A small CTC image transcriber, trained from scratch.
Model: 3.38M parameters, 64-pixel images, arch nf_resnet, norm none_scaled_ws, activation mish, depths [2, 4, 2], widths [64, 128, 256].
Training: soap at rate 0.0014, 10300 steps.
Data: trained on short English words printed on busy colour backdrops, 45211 training examples, 58.3 epochs.
Rows from block 5 of a small CTC image transcriber, named by matrix and row number. Rows with one number belong to one channel. Each number is 128 + 32 x the weight over its row's rms, rounded and kept within 0 to 255. All counts start at 0. Numbers have three digits each. After the name is the row's rms in percent of the matrix's.
After each channel's rows are labels from the 100 images, of 14848, where the channel reaches its highest value: "responds to" is what is common among them. Only what is clearly more common there than usual is listed. The data: short English words printed on busy colour backdrops. In brackets: how many of the 100.
# convs0: first 3x3 conv (model.blocks.5.convs.0.weight, 128x128x3x3, standardized in use, each kernel summed), inputs 0-127
# convs1: second 3x3 conv (model.blocks.5.convs.1.weight, 128x128x3x3, standardized in use, transposed, each kernel summed), outputs 0-127

convs0.104 086:166173140129038160192167081160085098157145125191107127136110161102081120163130130094083143183138091165128184151153160079141069127136174127159140121134148081108110105070159189126159133140092143118094119139127073140142080067109099159110122152106101161135125156103111180153082095133129171125113133082151114121194076157097150092083156126105130183139168164124113144147144166072144134161154
convs1.104 113:062159121082160101088101119138108109165096074057128115154137082057152114152153148122100153147126097041118134155099145136103114127128167137116136112147116155115120183109076154093086126106101100161119135124136180133087165081099132194182168099104143092110119088127159117119090089100051137165120137114158203144129110094100107077054163166109111108125136142125117165155092185088111136078148
responds to: red ink (42)

convs0.99 106:135081123120121155153113132106141111121133127095165139122062100170159135136114106113138147104165142112111128170112165101057140070078123166196151123206159160143092119145162118089087131129140128091129101110154109169149149053149163192129152101074097195143123088127129062150123103144174094023073072146123131137130180188148117151061173111109132121157132137120135140080119145147121121132145
convs1.99 116:124117119102122155118133069143160095165133121106137139151160087084114137122124100137132129154110130070126120144111115113088127185153149153094098120195129149161120152107050067118145093098126092091095170202131130104077121108155116226203125076098130127099171111136135142111143123117077141188036170110127160130139065139093098102041087142126135097112093113112086134181110137134130115136107
responds to: capitals (74); the letter r (65); red ink (45)

convs0.116 116:142113165099089148084127158198107129100121140083095082103115135105036177164143112152127142145148147155149058148169111126112123109119184150094108153125115124072140113154181138167170149134086130174150128107107161114093171123094093125117136072126096100107202121161137184139185099136120143035143099161134116167156095127089091109091154057115147083173133123142108170102159168111130132089162
convs1.116 093:122073086113124124134132109138129147156128159164106106094120216180114192116154072077069096118101176114134175166154137119060130154143117078132132220150147099121154033159168154133172112119075122113114110113125103117143117102150148127131093126102133124145129076139134122182150112107156135154115079148168155143136068099106178130121082083144096068084121142133150116171172157120081087166104
responds to: bold (72); red ink (45)

convs0.120 108:129115146112150097112114167123109138127096127153147107116175103194175137103148096189119071139126128144123159127117154109161141152102112159110174136073089122145139107154079199128125088078125139147162079151086155142154164141073128070111160227110091061104121157101154129104098125107130098113073170095155147175104106093090174074135209092121122174133153185142120095146147155108126110069159
convs1.120 113:131135132130137116140100255150141159138098075130114044155135120161154155144171130144038157127147111155087136086142101135127124166118101107173138115090128128123118127136182126132179122139105128186136181161142186037126156128060093126112144190089169101141138074121114109112143107123141067156122141091138118115108117147124136137172134109112046108126198108113097126143128137096151150139176
responds to: the letter s (60); red ink (49)

convs0.73 092:155130156099095137070136120136082171110144069088161158187131134067094140191080154137146128092153098182148091143175091031160135116117097110121181133117151170078135123077088187140169204154083140124143133120100153161138127126097114163155131045110105087159119101137148133099114148124108168114179107154182145086152163138083141103107116153136101110157154106105116134091139166073131129157135
convs1.73 093:131132139149149169084165075110181109174142127168152143123124110100088151148091108141159118148150183137137059145108078129101132161118102096134105118073123142097145182157157113141135150072171151080161082150147124122146143222093134137092137096182130129065073125119150120140112184162090156104147167093088105160077088206107131171111121169171114118089053098107133121103103158141124104176092
responds to: the letter a (67); red ink (50)

convs0.56 108:136108130166165129059118121159091128114080107115137146130141138215091166140049145139114117131180154086152112138141167141132099154146103132094124121158121130111159148178089136143129119156034168141163085115112095064150179143161185110184135080102105154150132107133197126130108175106118136144096162141084103191145126133160104124163065131105104120069102195100109100139090195108117107089134
convs1.56 085:161130178144117106118103137141097145105164129141123110115097084159123126128152115136090147144176119199189128079156147115172133122090096089163169105113125135098073155096171190133111120196147142149112137104111194136168088137140163122117150130135147104140153154125040114128156129232180083150089091159156130167174141076144135140124211103174154116146143165146139163143154080103144118055126
responds to: the letter e (66); red ink (62)

convs0.97 109:122109150166148085104092186147190102157138133147185122065159177142167125142130170119166106114165100087112175127114155154156127118102098069135108121173102159158136188103133160113080153072055174126091143161124170102121171086097150068141109098131127162145079123086102128078141138069095123183123167120151066132130100150124117154096147088138159113041100186114140126129158139151101105099153
convs1.97 096:166141124089104108138132198135091131065166160101146119111168188063149039121152102122132170122098104184125132074137179106186162154160124120111076121137126136062148164119142137126067067171127109069133101111119091119175105107136121110154140130120110116126099120154115115143213157142180129060133105132106092130148106139139132072147150164137163188164169128181142110117173132105149117072137
responds to: the letter e (79); bold (74); red ink (57)

convs0.14 101:114163116132169097076132179099134106124036142092150138071094104138071136149146060167109068120120174160169145104140120188136181114114137185130127152176069119110124076144114076161130088133139143114147116093153077140154180135117173164109145130166151117082158168142108111105109131149128141173147091116123156124095136119106148158140178084056164094169118112138160122147134083094190118184183
convs1.14 097:070083074125142129116117155116083121119096164089142114125133079145120161156088137169172088145106129151133091131132129186105085142127153186143116169110105119087144102139128115108169148098173114025130154188149095125120167133087099086089089123098111129149075175151149179094138145130077148084107206104163143131122108189127185107152065179121145125153068158121077133111105124145089119165093
responds to: the letter i (71); red ink (48); the letter g (33)

convs0.22 101:093124158130158129103081063106051148147125118138119119129131131119093087187095088148135103126131086123094149120152093149070103118117115147170100192106113149168156167162095138134039127148142106100115106105128137096137154173131137186115133183141146157124176108174173119111154137186139172091108147149149131128111186100121108064123142226162104092136066118108072098163090137105196122162113
convs1.22 084:098142157143127098172100083093162123120158117184129160130101088145134123086105151095102129138087153101141127128080132107108158146126119136167116149127155164090181100122090112176053085142161177085131118122107138158143141132045112112104121098071146160110172114151165105134099131150118198117148140134143132067117137201101113138081112053188152234118118121107150091074092156154127113188113
responds to: red ink (45); the letter m (30)

convs0.21 087:140184084154134118114117156081171138121151101169141121164115111101188096098119162136075089156139142165197141161081105080129140152100113136140151088156071099141151110110148152116189137154158161120099093119135070166168094090124106126100069204115166094169108162106110084136109153143169182167144117076123150065150090174189132145144117125159153092129115107076129135138057064088109124113140
convs1.21 100:120204106159117107142140146124203104113124166138148147167152067099158122124081111147162105164103126131132130124079089083102118100124147136139116125129109122090128184059105133096233120061171133147131224164140120149167157169087090120145156161147132124118163077143157124138095138143055150101137190081108126087146154126120158123120086162165152121096056094123154103097122122134157169109099
responds to: the letter a (63); the letter r (46); red ink (45)

convs0.95 117:169071147129104067142142106084147108168115100149149097078140144180134091155196152145091112150163126067100189177090140135079157127094152102204130138118191120126075105118087142107134092072097115129151115163112120109122151095159186137119179114124170188096111129128111150154125105133102066120067165185147136183126121138146091126170104129115130126050125154122096109154200108088114124103118
convs1.95 117:146109136126106110149152114103093117154123143116112157137144134118155108109138083171163125171163147138121080092139128097199162141110066136113126101136155123126105136139176118116084167162063125089102128102136160181083086081214164151160087106155110138081083171109089156150156133197155149095091142150114086144129127147114175104117183112109205191198081139168080145147202129103118142109093
responds to: the letter e (86); red ink (55)

convs0.66 094:149134162149067065189113152070145079153143128161145126108093158115156122155138077164090113150097099104142065091095122110160126114128135121128137140153146092202115169150113145156099126091166129188139063152108179161121100145123110129112044121115182087076143105096117139124129089119170118130140104173140142183063113188102157116147167085087158158157160183130146101128070144155117084150168
convs1.66 098:147084135128166125092118096085125125092111105120161151158134152100129087147075091144077209124112128096125151209110105132137073155118129168164158095104137101077166121136115111099118122190107121196146142171121132127152195153094111102112211205118083138161119086159131131163158124103077104054182116099134159153107105118086066100124134112144078098129188098116160144133118138118159146120168
responds to: capitals (81); the letter t (56); red ink (42); monospaced (42)

convs0.8 116:187165165112068106200126099106138083131150080122124091139098135037120121148126080164144146141127162164084166130148095109104119083145114146151166084108122101153113141110106151119112127134182088122121191173038099111108089065154139175152139097115123171139181074161126158135101111124116102147166116128194142160093103145055188095128174167086150145142118140145170108122111121112164095149139
convs1.8 122:110090086175161136078151095093192064096126114109110105191140101086111130108145111139190081105105122126086137158148092132191158143081180156109108140125180141091144128078193143130107110121167128156146050176121160183105168143072137117145147171124162143105161143125153117159100113104167122069162111135094144102094142145131067080088124148150157164149065104077123150111078172122128133138097
responds to: the letter m (82); the letter e (63); red ink (38)

convs0.1 132:161102129121121164116135126106101140135176084118056104125104110097094154075162130190159166102112099089126132128114076136044132152068165095185133119123089083074149151128117110113141085125126126109143146127122163129119104062154141105126208171121110136128182175116156130153164101141154178076129179162145139099152145173095214107139182045062101128154164119130122146118114149137132147147089
convs1.1 122:119137141137151150143159106122181105158159094148111129144168144118114119087156217114196114122057084170112149103082118125072143106137141113067145171160126092206147071113109076144117146197124159145135131153108071097118052117152067095139088156116105160130178148130154129114119108094195166185105137170117142134117155151176138143159114150080137121169089134142174136141137145170088124128076
responds to: red ink (44); the letter y (42); the letter w (28); the letter v (27)

convs0.7 107:194208101121104132161133111155104130171083112128126125082148147122051095148157052138126171084105098168159099110159125171125159115132168171157108129146132123192135114155063164167091115131097134146122170064126168069131116142105136100097119122116126184075166156091150180144134086155055191121103146133080122123109091096085155140098164085132169074127169127173108118112107120126130131122151
convs1.7 117:100092146136170142098185110117114163073127102113169092138139144109121151160125106129131083118146122133137106112144166226164088138109124124048115147133120106092140183133157183165117122100114081195167099189148193176113095121144124131155108174138105091107198156151082117168106123131100120126102077151102206184135122149133113090116118138098106157142153172128142122078132102031108106124094
responds to: the letter i (56); red ink (40)

convs0.27 122:149072121144142131110153139146121119161059073126111132104158161172145082074138227199084090147122119071130150090075108153099183134123096136093115127125141095182123150129168171094103064084189103120082121092167159081118168058118123122127141094142123127083168123147097200091164103089105137143109136131137154139157111146135160110153115135144158172098126114152122117116192133150085118082160
convs1.27 124:144138127090119106139162140172089179025100070083091122134103096194161082149150121121095111077170138136149118121114139164155093142195090108140147073171156162095117139155156124142114168133144153151105137087129136130060117072203138146119134141133130100135110138098115114178125152143152102165130099104092155101101099116139097147186164124060078159156195149148118132105159131075154141076185
responds to: the letter e (70); capitals (60); red ink (58); the letter s (36)

convs0.80 089:136175120132106113119149158160119123157188097189137126131086171030137077136129122138136122143091110140118083095138108089147174116128177104129123101183143146128107130078123163159145158118060191089116133138133141145116164095135067147143106110139102186139167138057152233073063094121077157105142149092146135140188134154111109156070116105106150126170148100124095173161130158103141137149132
convs1.80 091:078114090068072074127111131116084128084115135037135143110123164108101083098157162123136138099154104146115139111144182160124105118104184118069148112151145120069124095150172164099152096081099068165087148135166084082130129105141207189179102156125154057152160137107104103140132090087111111151118095099138132182180124124137070090156091131181154104118147118157091142154104136110111146106146
responds to: the letter e (81); red ink (40)

convs0.102 110:181154130191109131170156062111060100166091140082149109135132186141100106129141110121136123129160127107127116178134084132107130158124127102107150118135158141175117144132107158150045125137112104125090152129104110085099086138092190141139085057170107138190140179145158120152130132108071141181140098153154070097119095105005130131125099162152084143122125147090091142156172154171154138158159
convs1.102 098:104118107153156111096153049055132121082141122122175147121123148159125144081073112165220120113185167140141116161136138164193130114100141143118138087103157165133153147117151069129091114113095109107167103107157141135168146144106176095089197098158084112091142102095102166159111116139052137053139134116093133123124140174107180115101153136146158137126128099162135044121076148162122132190141
responds to: the letter o (91); red ink (52); the letter u (26)

convs0.83 102:060117153077162138131099199116114151133137117142143181158139157131081119113076166146169095129083144118185099154140140096080127112091151152087121109108128133141117094158113131123163148128063114173165097149197099187159102144089118081130100189097124121162109180129153100099063140154126129086101152111117135217140104139159093080152131109141166124164123095133122150146066184138200112112073
convs1.83 098:149125109142131129158076121127159122161121143134089136183170130088071135144097082134092153153127065165087111175153086105154184139149119103151134140108084107120109083126197134079124144138085135095164186120125121064156128198137147112150104120170137132125089118159087129134193100151097103179123161199137094159125174158140164164090147195163177099113067136131134093144135118169086182106072
responds to: the letter a (100); capitals (88); red ink (46)

convs0.69 093:106135176083190084106119121157087166148110092072124153113122129147139106195081114122154118129120126116186074137190165093115126134134146153105116141097103106131114137111145137109122150148106178113126109169181133085130163113118110107106073231137153170108115138145150103168134170142140185123106113126145085047120184070185132149182167157166076062141089123115080110166086086118142154118129
convs1.69 098:102111170146134120143106105059130079141127139134125146168132120126119087121123160097151075136046120089123135130066114113103159129127194132109146160112137151056151123069134130148104153149184141105115150133112101171146132185115098140135095195102155121135126120123152128134156066136143213130164123158130084106103152149166106127161046116230177170081118144146129136059093146167110137079162
responds to: the letter m (75); red ink (35)

convs0.92 109:136105075151101112143161077123120117090103171155111122076164125113080074117157122152100175164149071103150076147159151182102118140139118109118123134178140142140098175164110151115128092091132125116146129139114165098165114143177136040130120050144151148135078201108149154147198157067091079096136175153166049115138158121170152142169092146065132132147104103110104144157114121117159144148073
convs1.92 103:105128100122098125119100069150131101159126133090109126095131154163119125116143225121146051113138098135077210130120106087149093029116161140145195142108089092192129083133170137099156163131083112088118136106169095169171144152169134073114151159189120118169124139108147126112100103124139111124185096162135132145105177081115160133160102135122118079124114138131140133154137132131124156044194
responds to: capitals (68); red ink (66); the letter l (49)

convs0.33 101:161123121096165097155117100167131172118019079144136152173131134122085125094133204171129155150137196130106096121144158116188123171142112140134130151143144110091147137125100114093155135105082079107126118126191077114085153127125184137137129098083116067110096111160110160144146168103128121099201144129108111189120144150147091152191088161083127075146068102118157180100093138112177100102157
convs1.33 094:062091108103119120125064173113083094170073123126132099150143146105075185158143240194094104110221118103132159079192139154145100084112107098147103114093164126117105096176160149137150125109123126156160126119128143102101130130127147113112129221107094124160102104131126141158080102143079061130162120139169150124160120119112171147135120133123139118128085146116090157195125183109119148126154
responds to: capitals (63); the letter e (62); red ink (59)

convs0.79 110:086096120109145126106147148129117127173112090153141143097161162217136120090123172116122120192156138057136182160114167123095160098102114098146139135136086089160138107103094198080100086052118141134131057161157138101084173090078160134114119126117101118142101133161174157084121127105107111064076120145134112175180100133186166107137155148112132166098158163148135108116149153149110123043174
convs1.79 102:138109132117123114163104176150090149032125064097149136142119180139127087137131063154088152148144080134120139081136132157121087214155084121139070087116116116109089236146179154141119133137104124105134153151153133181099099096109150161133127117079129097125102115115093116107181131103146097195075100086123141115133070092112104132121111144149088191170163139113094156089154165106118134088156
responds to: the letter e (96); red ink (65)

convs0.38 105:173131152160084143161141078146083130162142114079136151096123118190112161128120156140163128139174107096029078174128139113131100102103148104068139106164135140130130163089195148145084111183152055120160121120086140112060123147158197120148111106140115128127130137163142106193148144082127045145187121167102065097133138120052163132152166097123112115156143120099127137091146121178123136137148
convs1.38 112:158145097108135090126127130120136073150108108154138091135103107160145165121135133146191107155138144137077112101136091139167133137190145121149134105194195165163131140159100088108143135033072127080080110131146109115125112104154216093103160120139096109160176082067064135095142090141084118155116118133145122034104132134120124097156146153139161062097136097152124075192078121154121108122107
responds to: the letter o (97); red ink (46); the letter b (29)

convs0.49 117:161148150069084136140170086154144114159132064167082110176114134095105119155192102144121152094156139182127102073143145111092176096116167173145142159093122103146088093123122185147114147180156088170134122159089124131131122145159081136132145112074136157108128105115133137144196135161108111069142143154111118154126106142060113135087111131085156084164147061185094138084083105072167048144154
convs1.49 116:120094118115147166114131128121132102089139026121120088161107152087113116116133126129085104091065123129136195139128139118141092168120135075096108146132175120118128179092162160149135128166114133153116129131091143123128124125140126164105101160071163108151153019138079080143140099154139129194129039147151168142144067041119103128082164096108085152109105125078139137121132143097070150083168
responds to: capitals (69); red ink (52); the letter r (45)

convs0.28 126:149117129140109111175155128071118155135133100114127122132124159125142125129105114119140130115133135203098134145141129111097121091159122126077143145135131139255126128115091094181073167163169084115149150139097099169114085129081079156104083127132133079182132102156154156129115147101134098141122116115164109097097134069101113081124093255172117142146101097131139115212148106126141122100134
convs1.28 115:164120111140152138120105084087114124133121131158167111103139090129139072090101156144140100145111134130139130163140115103155166152073138102118094126091147148137135116106169066126062116115227124193143118144105188133207150170084112095089127168154171140115170092153142115146116138159093113064143161143121084137137120136166104143091134100230169194140081151117168128097121159185191119106092
responds to: the letter m (79); red ink (35)

convs0.6 099:129144107129091127144157107105142159131164083142147116129127162176130126111135149160119088185161130156097033185117175081084148134091123141137087093180162104141101110100193117150098175146143159150179093117109058114069184096139128113150084113170119114113100105150109149210169131075116017105137135152135130120123112184102117211109128129128123130159067110125128118131136122154140120107150
convs1.6 097:091189092143097129163153075089108122142108073111087058067138137160134137118177183103090111135144210047134178091137142093167168068099126091163117120142162137134122102109105090111096132066158114135099149078102148148192136125152146110088122122148106121161123056097145106141094154122117137068116091129149062069136074109143151129142171098159105100120108118125154141166157156105136153163126
responds to: the letter o (66); red ink (48); the letter p (30)

convs0.94 101:152130140127172092151108186119157091152090137123164096111132141104110058135119031177113113102148179136115090129189156151123134060166191184137095128131136091172078098166071105135136046137114113041148147166138122141118140132138160105104117133134102176095124130137159122128098142148120182119097105130133152144082091110045158121110168153117131109125148101163176141177110180136173113157116
convs1.94 093:129063101107147139129093145146079097108089143086118113123144199093070101139136067156186087146094101132125129184110109227163125157182120115085160119108165144060135120154162109114111168115108125177126147140132098108162162179118139094111091090139127141123138131096086168138166074110131137134108123153146139143054132121081176138133172147158115107139113125131184104089071134120023116119097
responds to: bold (75); red ink (57); the letter i (49)

convs0.74 110:167183142119119196114118114126147081176125091109043165103053151093089123156104076178202160139122164156116114122133107129127141152144110120138161094126145116154131116123119157119063137123191120075080169187083130104102094088179089128123165136106122110128131100136144106127120107145139110168152198144119177179085172091083183118169157119123160156155120104156148098160045110116094123134125
convs1.74 106:162092125137137153158161104110121086107184110133133135149159141107080118047115132115174136181059155149161225136098113117097127135091123114151154146148136133105139110112094092138117108173180152020123105183064121183106101108097053074137081108107107175087152120135132112117116103094189145145110124159114126100120149161137098138098132122117121143119109124052117169094107150204138122133119
responds to: the letter w (50); red ink (45); the letter m (35)

convs0.77 101:124151153081091095129113132175144102145099158141120135126157110131130103132167113151160151086069098159163117081128138147131130103094144121102162130192100146122118156045172137133116154135089108166113133088063124090212145082135161133175100125138141090107125158151114123124168161121166093081116142146155053121070103151090116137215164146032150120144125128116151171067162130149128181095176
convs1.77 108:127135165152127116086139136101138103164149084126078027095126076141133135136106110166090103147126148072095142123105101119110157147151118112145107098106140138052090135164138074104114115095200134093088158100150166182092162120155136144112145186092155124162118104113180139207087096102148146191135149137136116078073090114139161121091037102156106143108143094170114125125115173145174149128180
responds to: the letter r (63); red ink (45); the letter g (26)

convs0.37 092:124080180112133167115115078084085184152086157074107108176138164104146169160115108099077125119113094149150101141102128138096108137129150137122099170116174178123139163143085115149111145128075050167096130133129134169144049170066172164151118107140147147178204156168129127120161143115133113177123098129155092149096092099042091114145090152123067163120111164082121154158193142140122127127119
convs1.37 095:118144166129118134157116082110203153171140112197134164137096133082126122124106119155116144138165153124116064148110123101106149076077127113081107137084114198138089111124095116096077047127131181111152156124177166083178159146105118155116190050143119106175136145122086127132094128150029142153117184138140116103162159096117139196092118079149106116126137101141116066122132109164136122123084
responds to: the letter a (68); red ink (54)

convs0.57 102:196148177100159107111102081079092115099118142105121101136139137132085113179130057138174176137153155120162128140103114171069149092117178137022166179166153087146148106107105163150124091132118073100088132115088116147130131076130138128094138139105166120112139096136117161116185160147160104087098105168171144144086156134116139085110169216117116128186068119129125146189138121107119166137169
convs1.57 105:109137166158116064101082160108146126134153069147134085113116055087159183113106112140145045138093172106116143176145104102171201142105110109238147142157139144081155090129136087122131088131118157134136113115125090104090162127110159125100143129103129166132110072136145129113078135169155176135156211124126104132115103191122149154141114099162097191109100098125137095099083154161105117180105
responds to: bold (72); red ink (60); the letter h (54)

convs0.4 113:118070159090089060103057156134156155159134133107146153188123185098134148119109128177166122092148126104153140101092137061087150136114138126130090128080176122150137101173105144168188190100123074134165132187192078205136100147078081100126154139119145147188137097171150138130114137105107127099135140143109177161178109112103101079119126116177142145126102092140147126108152140094186112117070
convs1.4 093:136124177173119174173103124121169122151160130187143135107148131098113141119116076150079127168118086144100099129135116088138111171112143083105085103040118108207082098112170116116165179162141165191132156137127189071138153208101095166110073166124140140099121118151101124128146101088156102112135155122132100169133131178170119186093171130114138080140101125074126136149098148135126200113067
responds to: the letter a (92); capitals (74); red ink (49)

convs0.52 079:151144161143148210128112104146085122124122105109146123108112162144110119208149168117150116098153122140151114133118106080145112149150116072182134177072165150091172160143141114141145133130089126068102118106124149056104142131132090151125141061124065117153189136133116148145123096162109208066151130192109164120188158113103135059130104092116134135109115085113049123097185203140160135128133
convs1.52 070:122101111137177119109196107122098159097180110163172162182070118147117148162140113071182083083183194135183102129158139123090128115152151082115098157170141149162164115124098205209120141030142152116133079100134138161082088160189139112132114139127097152107117125112098152136084143081101147139128102132125147148182160166099182119113153092123114103113109129101111125125084122120108087169107
responds to: the letter i (51); red ink (47); the letter u (34); the letter p (31)

convs0.30 104:158096132122133119115162094102137161093100082139043095192169098125140158103153141123058105138173157120123078124135180144108129115104112184129122192154109113128137102126135112073167133108119097174145057106180088149129130089121151148155156159122116140127165148146126101166152103093129069059090130105129069149156113159189076158055124190113134133142143053097119112118184149128183120128114
convs1.30 101:148140114154122150162126104106161124172157090114095146119085121141151102138156193136069123144103082101105144145090078086122134092103119063094153165117111113195095145116123119110127177140154153118090184183117166118150069191123094136133166147090145085143190138116082084107091160136109103198058143185133113108164135061134111134108124111161146138132074155085155120115158115199126156054117
responds to: red ink (51); the letter p (38); the letter b (29)

convs0.12 114:110141169157107127117133169096128139130096192102151079105165133167134100175108061174107082068140171163116203162122119136069084082149150152169113193094105170102172131131069138124123106113130128112160128115074148079131168156090101151147128187105164159098153121116163127173161132148101144128093125154110142134107094067080092090146174112115112148101182156163088068106152163132079138093101
convs1.12 110:197083149121119145185125167113095143104142168164129102114057115164157119130134151131085205150120128134169073143095174125093149143133121055135043132103122112095145159129124135152129137151178152092110171181122153133193123146141037081097106166127139156143173183132073142091122094159158139104091094136147093113127138169106140152179134150188158152155168151167164142121129097169137092126098
responds to: bold (72); red ink (55); the letter s (52)

convs0.5 107:111187117135111092140086094109131095153060102071084156073145092141054094173119062163137138229086123134255106078127129148101121120139120134102099145140127125163129145150107154148084128119184130097160124123082134114129108124157119135149144173061119130089168147132144149197140134143133102115111170096119134132111186107113145156168188145142131147154162110094137104125087098122115098162121
convs1.5 092:156125092167155101097122160101140129094114121142124198183109105127117110115107090137156086170095091119095084139135094118143129175149170151139142092094101121100140138071135105097111155130178191140153206188135137146096155127118090034082113128130148143117150102169069174109208094179140149126076092158117122092096147157150086156116108134157103167162147176103204139071097106119138153138125
responds to: the letter m (51); the letter w (40); red ink (39)

convs0.45 105:097100088167149140128154207155102130145097141154188087091154174123182095146154108125099067154131105151125086109166155121108129129144146120125171151113102090163127148118052125131110118109156165112113110096112165062126152049048160128100080081130119115069140144134161147152124140123096197180137157103147127136140099131136217066141169091146135112104123191174154122122136137130093120081165
convs1.45 082:157104129136113146154137157100115152089102165125144089108139200163148064125128156141090141157108136127121088117079145186089092127131104107121170146081114096107114153240132166124119157152135131195142178138104116183147145125111082085066165176124117118167141078117100126142106102112117129143140078164132134102076105099122127137178093107176081121140231119186175169115130123112090123136181
responds to: the letter s (64); the letter t (64); red ink (42)

convs0.11 105:133102130110079108137144132159120066150148139144197166123127213137123103081097090144104067108143136152138179121127106128167108142091106114146136039088113095150104185081103191141106112102055121120136149104104133084228137206117131102106158142142141124147117083144133132137088144162159131152172170136107084205139154189134113137143140062093167107119133167118122099111109104115141112136122
convs1.11 106:181134120143142105141134191118124141079107049094133135174135121105178027143119086150136192086149101137106140081094106149143082194117114126126143046101124147058106183121130200132083141143125133166157116141132133184124114125067161145110151177106138104115147139129063102122178159084142113137121075107088133119118077165144102117139148158150098170120170119144123144103100108124149130107193
responds to: the letter s (66); red ink (48); the letter g (37)

convs0.89 089:164095112138091118129129145108130137181186097135105103063129089146131076142168157122125129143160133074152112143091153117065124088126142165096127138183122122195102164137140154114130139087163200120099068129173163159114145034118122154122124069128133148049151111073102186069157132122112157088057102115172174132154126140085114128097134121122143136181126158147138106087164111166092135128178
convs1.89 080:123108127086109125142144101131129117080120108081146133136150157154176095172179127146094117086107155093139171127137176143114117227200114164175098113180125113168150162130088094145126145145082070125101175131124143089092119059202162190127154034115133130134131077115133139109147161157108156189079109125116139127107097128166118098172092150103141127127178170172129142161177095123135092112157
responds to: the letter r (53); red ink (43)

convs0.31 102:126181130201151165063143150131135115102116142055134102148131161101140111119052101203112059125128214176179096116095136142062177149133165125183138160109098080077164128136121120126118148106128128102099163102154106088064155109127104109123123154180105083160126189129124147130189103131128107129104106174110153123159164131167147134105130112112119112099124074127055138124156145083176113137134
convs1.31 098:099159095112115081108120150145124150143161197126144095090119110137105130159079139095178214146114134061103114037090119089089107071127140131116076192182121163164160140123061157108163095105205138131160111078101100094159120122108111161133131121103087122120078192110172141125089111111106150107122169087136131114203157135108165122094170154104108127128122124122081147170137134094086123125117
responds to: the letter i (72); the letter l (70); red ink (41)

convs0.19 101:129108123219116110112123130179035090114092115189118103109103172097071074144120167191115131188089070145136158096211074130142171122121202156109099110123133137141102159223121126161143108120105129126153129118157144109144136136104171082116102107113145187147079158131131133084138131109117136113126140123132099132083155111190134083149087145133129129168137160081125152119117139108160074098149
convs1.19 110:081136122082126079123138120171156181154122095100116128117063137098121095132132173104094152140155103106122143163151113135077062043108138126062155127148098122161095099162141223088155131133087113125134152136157072141064145140118141116169137156148117099164127157122080089122065124128110073131172118114130170172119168146151057142128169179138144090075150145114116139094061091136150166104166
responds to: the letter l (72); the letter a (66); red ink (44)

convs0.32 107:169126137155113086042143163144137153112137148097183120131112140135091113168111062221079084129145132153156109095150117168041168074120136128114144093133148142136140127196215128162124146132121107132117141052104144110184163186126117118146125087103118119110120100124161151093117117155132141115155112088087092178111115100109131127078065121144128129118173141127183107163123145060117124095187
convs1.32 112:120103135091118098131102151163099200133117145134119091141111098125149150147102052120062166116144128138158158125188151152079085158160096141127096136178160143077134114167090152116140109096092132096110114141122095091088115080085175144151121046139114135127085118127107118122165198156091106205108165084140165133181101102147104111071175128112080139081123146108065159106139104058139073104133
responds to: bold (79); red ink (54); the letter k (29)

convs0.42 127:091179175140092144105125127160106161134144097092104158130093178120141106111000103204153064104164063168114160124142140113101136133104157138116153105163094119114157141154116143177115135110122155132098132132136192140123189179093131128094074070160096116104134154165163165140130146113128135124163096170101136177126120136080150139118132122077129087140128110163150155140147174072084071085093
convs1.42 123:154098192122139111125126093125069170123142128134104109059111207149059118124084130091132194131148123101149135113149138132115138109094116083099093158147142142063125066214151193124118077134165126173109131101092082140107113176107156136107110171134098154147136227108097101163140173129141132111150128167125089157140181130170074128078149103106120136112139115159136130135103143185120127117202
responds to: the letter k (62); the letter s (40); red ink (35)

convs0.20 114:150145129088128122142139098118098084115104153158058092109109100143098108111136157136117183084114102069127065137137084169109112127059084174087150140160116129156128172183162103174102105122183105098119121118124157140124128140150146148122167069170096136068133120126153137158126122138164127121133107140137077102062100188111101130191229147071154097167090118132162161125142182121122186124192
convs1.20 102:089120136137126176123174098098157118220122124145101105089137102102115190120124143141151082121155176098144149121121107154138153091167104145143084128147127099117168091184034081133113103107133121129151142113123108096039162108152152106097188133184100175166142102122190170184076199138108158074141165125129132110082166159117130120172070120086107114139127113161111083137120169097155135139158
responds to: bold (77); the letter r (53); red ink (47)